{
  "encoder_arch": "repvgg",
  "model": "image VQ-VAE",
  "dataset": "short English words printed on busy colour backdrops",
  "train_examples": 22605,
  "image_size": 64,
  "crop_scale_min": 1,
  "horizontal_flip": false,
  "bottleneck": "vq",
  "downsampling_factor": 8,
  "encoder_norm": "batchnorm",
  "encoder_activation": "leaky_relu",
  "encoder_padding_mode": "reflect",
  "encoder_depths": [3, 3, 3],
  "encoder_kernel_size": 3,
  "encoder_stem": "single",
  "encoder_widths": [64, 128, 256],
  "loss": "l1",
  "latent_channels": 16,
  "decoder_norm": "groupnorm",
  "decoder_activation": "silu",
  "decoder_weight_standardization": false,
  "decoder_widths": [32, 64, 128, 128],
  "decoder_blocks_per_level": 3,
  "decoder_block": "basic",
  "decoder_attention": false,
  "decoder_upsampling": "transposed_conv",
  "codebook_size": 512,
  "init": "xavier_uniform",
  "residual_init": "none",
  "optimizer": "adamw",
  "lr": 0.0026,
  "beta1": 0.9,
  "beta2": 0.95,
  "eps": 1e-08,
  "grad_clip": 5.0,
  "ema_decay": 0.99,
  "steps": 14900,
  "batch_size": 64,
  "epochs": 42.2,
  "lr_schedule": "cosine",
  "final_lr_fraction": 0,
  "warmup_steps": 440,
  "weight_decay": 0.05
}
Rows from block 3 of the decoder of a small image VQ-VAE, named by matrix and row number. Rows with one number belong to one channel. Each number is 500 + 25 x the weight over its row's rms, rounded and kept within 0 to 999. All counts start at 0. Numbers have three digits each.
After each channel's rows are labels from the 100 images, of 14976, where the channel reaches its highest value: "strongest on" is what is common among them; "place" is the part of the image that holds the peak. Only what is clearly more common there than usual is listed. The data: short English words printed on busy colour backdrops.
# convs0: first 3x3 conv (decoder.decb.0.1.convs.0.weight, 128x128x3x3, each kernel summed), inputs 64-127
# convs1: second 3x3 conv (decoder.decb.0.1.convs.1.weight, 128x128x3x3, transposed, each kernel summed), outputs 64-127

convs0.112:517503490515497506525432487461552527493537479479496501521474513463515466499511494553498490526513468489476511494495495462477509458489474464485502510506532534463554515504472521539503472503550500
convs1.112:519498484469507479481577503518489497460483470527515509477550466488531529489489531478472455504504516485489465482483500548513481524537515503498529494477503473506490434494484511496497527488493453
strongest on: bold; black ink
place: middle left; centre

convs0.71:513484506492509500476511441468489480461470498454495476468500461478502493461490472471519493453487497481468480516515509486479481491491495512461515522534516501494528484463508470541472528491502481
convs1.71:489526497481505523489481499509486494490525538549500496547485532530528482528494529508505505485498480454511499445515514495446485510485515518526498494520541524501522527494500505520556489493527543
strongest on: white ink
place: centre

convs0.4:423474509510498486528496454476558515476510493498498509505536503454496484482532508532534504508517494510482542493530500467467514484499487480485506538525529540483536497497509493523532490473551498
convs1.4:521486537475512495467522504525488491508503470500504505506537506541451503532516505504458484503472461461505476454442487486450470536501497508501520492475442488535492486500531512527524560507509466
strongest on: white ink
place: centre

convs0.37:469470481478531517478522472496497497455486547495502481481472525499470494504506488523520503530524504481516501487496517471523491495490485487515513501498498499472491536458484462501483532481536475
convs1.37:514519487517549515534463501536499538517527471521524504488530495515502486500502515488500488502503531473514494471507524496518471517508493483513513510527527507535518535508530495521546566505527545
strongest on: red ink
place: centre

convs0.2:529485480492469503499467463492509465500502445437499510488525446517504522482488490480511480453498530516488487518498492512509505549535536523475489506519478485485503467434505434527486507443505473
convs1.2:494507504484488479444521509507499485498509550532490529509499511492512491569501551533512542500508478473505514475475507510521471467487502462523495502536562521520497524521515516511536517496533571
strongest on: white ink
place: centre

convs0.109:504501482513485547534506514499504447475521501485506524507469484479527482516514524559474496537513479477516518495508488530502514485516493467517494515525519504477519514488489488521513515497528490
convs1.109:475527458472526549454523516515480523498507459539524498534523483515483495449492476504519478492509508481486479469539536522511515483525491527486531493500468466496503458488479486507501449497477479
strongest on: black ink
place: middle left; centre

convs0.68:495518498521496524533530485503507518523510466494498491521486454488522466486503513532530498471513506512465494467475526470458496465438478479459529530507533547508522541497508504505546490502550512
convs1.68:500528551454495485498449512508476523455492468544504470547484507481502443506478488511471485499479515493494491465519503487450515507477509478505505477498500480455524424501463509475485449468481507
strongest on: black ink
place: centre

convs0.65:513520501510494522525511487501525521515519471497494490504475475495525480473512514521541503484492487509472500463445524459437472479444478487468517540515527543498543535487506506520538501490548525
convs1.65:486510532470494480497472505506482518487505460543517481563508497478506456505484535506480470501464512504493475470517511489435518520491534523512517495492513483463506446489472486494488450471466498
strongest on: black ink
place: centre

convs0.116:474490496492488504512451487484555521516521428463474475501512500498483481477506517524492471513502467503482485486485497476481505493474480478489506501514524487498531514493491503529504494502514500
convs1.116:524507506472482497479523485475493501465498517520515540470543476529530511507493532497468492508495493465500479474473485538479482480513467510503512500462453527489505508500488516540504529485496473
strongest on: bold; black ink
place: centre; middle left

convs0.11:493481500485480489426493509478465483479489474472461476493487479485503488491460505486453500478494495489493477530499482510496497502503503512495477426453427461472463464465469469473441466485443463
convs1.11:496499548518496528513503460493528457467489540474469508496480489497520504495536490512446543524516517523543541512519439481485496497488498501504480548501514545475529480533495577496514542517539481
strongest on: orange ink
place: centre

convs0.100:492524520455485514514524483479494459452533537507505555511511499480492510504516490559457496530529502491530525534510476537502539496502502468527494532509502520484519507485503487539498500495526481
convs1.100:497507453477553535476521532522473523507487459536524477533521487542480501483490510496518481483502516460485473451527541515545515487520506509491531503500510455510501474492473502508516468501485482
strongest on: brown ink
place: middle left; centre

convs0.49:493495511483504491442522475471478497455502490471493481485487473471502475474461511508484521499474490481518476525518488548528526497529525496520463470451456468476461485443483467455443466500472465
convs1.49:490479472506506533515471459492516504476491504445500508483484467520498503460525485492465527514498524520536538495524448510529509520533509540498456525495471505474461447523485561493486511536498441
strongest on: white ink; orange ink
place: centre

convs0.31:508519492511501518533481493488552514496520462480491491510462473492517470466520522508544499500495496501483501457464521448450461481462478503479508537518534537492540528485509506512531506503549525
convs1.31:474505520499470502480543497493471509483506460524539500492544495476509448503494540486493455498457506505487464496483511514466506489487541521517516496485506485468488434495491483481488504484466473
strongest on: black ink
place: centre

convs0.122:503483490483485489491458500487553532511533433464490487503486497497490496491503520499501491512495472502486485474455483466448467516464468504481494503516535500473533511501495526527508518509523507
convs1.122:496500510486475519475537476484493472495507496496510558470545454518502489464484528501488464506507472479492469463458506517494488486532495531499515523489489543484509467507484501549503528490509476
strongest on: black ink
place: centre

convs0.115:495504473449489464497439494468543502481530456468478500499484503451488491484510491526486472515518483492487499496487486465439504488464463488491502531531525506485541522520495526542490500506514506
convs1.115:529498537462489526470557487491488493478500508508521527501560465545519509487490547493489464492511484474493467467495501541490491511543505503495519516471490509510519492509490520536515525493491469
strongest on: bold; black ink
place: middle right; centre

convs0.113:521493501485495502484448495483552535522553432473489488504480501507501481486510519504501493514491467506488488486453493460458467509467488496484504501520517504470541516496491517533505520503531512
convs1.113:499492498497477513475533483484503473479503492503507549483550446509503488468492531491480469509467483480494478471462504523484479486525514509506509522487502517484500464505488500542504516490498460
strongest on: bold; black ink
place: centre; middle right

convs0.119:555496486514487501529478469462513526509518487485504551471482498473547488515504517519497484530493460523498512490473490454459468453457493480494501530533521536476545518512487521539499508509531515
convs1.119:450503500423502517481518526518468506481503428505525492515528475496493482494481497518491464497483495481486465485509508544513496506512517490493527516480484483468499408479475479508505517487498464
strongest on: black ink
place: centre; middle left

convs0.8:474482512507461500510477516484550540537503428480493479511472486500499483438527502505515493476503505525470518505493502454490503497508478530466489495533540496519509517492496505494531490475506523
convs1.8:575486527458479534456524447482514494485532531483496516496504478538466532528507506483485503514516482496503501456430484481454466491499480493492495469509464502498513536508516512528468513498493484
strongest on: white ink
place: centre

convs0.38:482491511504425492494469504481503487501472480495474488505533493475498484481486486451497473503486495485509470497476517510489494496504498472517506489501476461440491469444434446499457472434472475
convs1.38:514514542530470499462565483492514506476514543502520516539516498512489486493523548510482536512501507481529518487501475487526502448504484488518496487477504545535530552510530512508540539510549544
strongest on: white ink
place: centre

convs0.24:513512500516505504524493481493540523500526472479501477499483480480513458473519515520545498491492506508480497470452524449425451488442477488478515538533541543489542525490503511526529514503552524
convs1.24:488500543469497511502505493495479508469489457543536489506532485485511451502485525499497452493491508509485459486491518486465522504489551525512518503476516474472505446493483465491485491474469484
strongest on: black ink
place: centre

convs0.12:432485510481488470507482477478555503483503488495488497503529494430492502457521499518512495497515500509476541510534502450463516482492454482491502526533531524489548502498502497532533491471534500
convs1.12:537487517503519517480514488505499502515499496496502517520531493580466524540521524509469490506502481441506489439459482487440459513509487504504520496473472489527494513496520507535499540506507482
strongest on: bold; white ink
place: centre

convs0.114:510495464489495486451483464481482510425497497487534466448529503501470483496506497508465510429503503503429508514504484487495526489526484522436502498525500510502504500502505501513500522497503508
convs1.114:528481470458512536479499520523486514529512545514529463525499526524475496518470495487541476480526462458491480434488548500535477505506497485513513484529517484513485518499507495512514518492509539
strongest on: black ink
place: centre

convs0.89:527507503487486504511531436468498502464484524498462541449468506508538540525497484507479476492522540503484493519507504500529507511537496535488496510537537494460491485448460494500484516479492471
convs1.89:500515490487506481452514522511495524532528480516518493549544504478484476524495506482483490514467484472515504471466487527484470469499496444519513464514440493479463495508493536526502507511499516
strongest on: bold; white ink; pink ink
place: centre

convs0.15:507479490489478489423479510486469475483483470477451476494492489497505485501469504476443495483490491490491484532499477518495499509499507513495479415456439460477459464474471471465455465482433469
convs1.15:491499548514487521508499462486528457475471538477465491501490496493514491482536485499443542523512530519547540509515438495479484493483504490512479540498522542465523478527480576487509535509531483
strongest on: orange ink; yellow ink
place: centre

convs0.90:515504498463466509517489460459530500490505457459467528478476450514552542541527513519501493478502529517489510495489493512536521490534511559487495497505498502457497470468469511490475473483504445
convs1.90:515491514486486491439525497504501537510514513504520500506553498470508488539500502495487516521483457474520507508467470535489461457493488429518501466510452504492476510510504536542491565513499504
strongest on: bold; white ink; pink ink
place: centre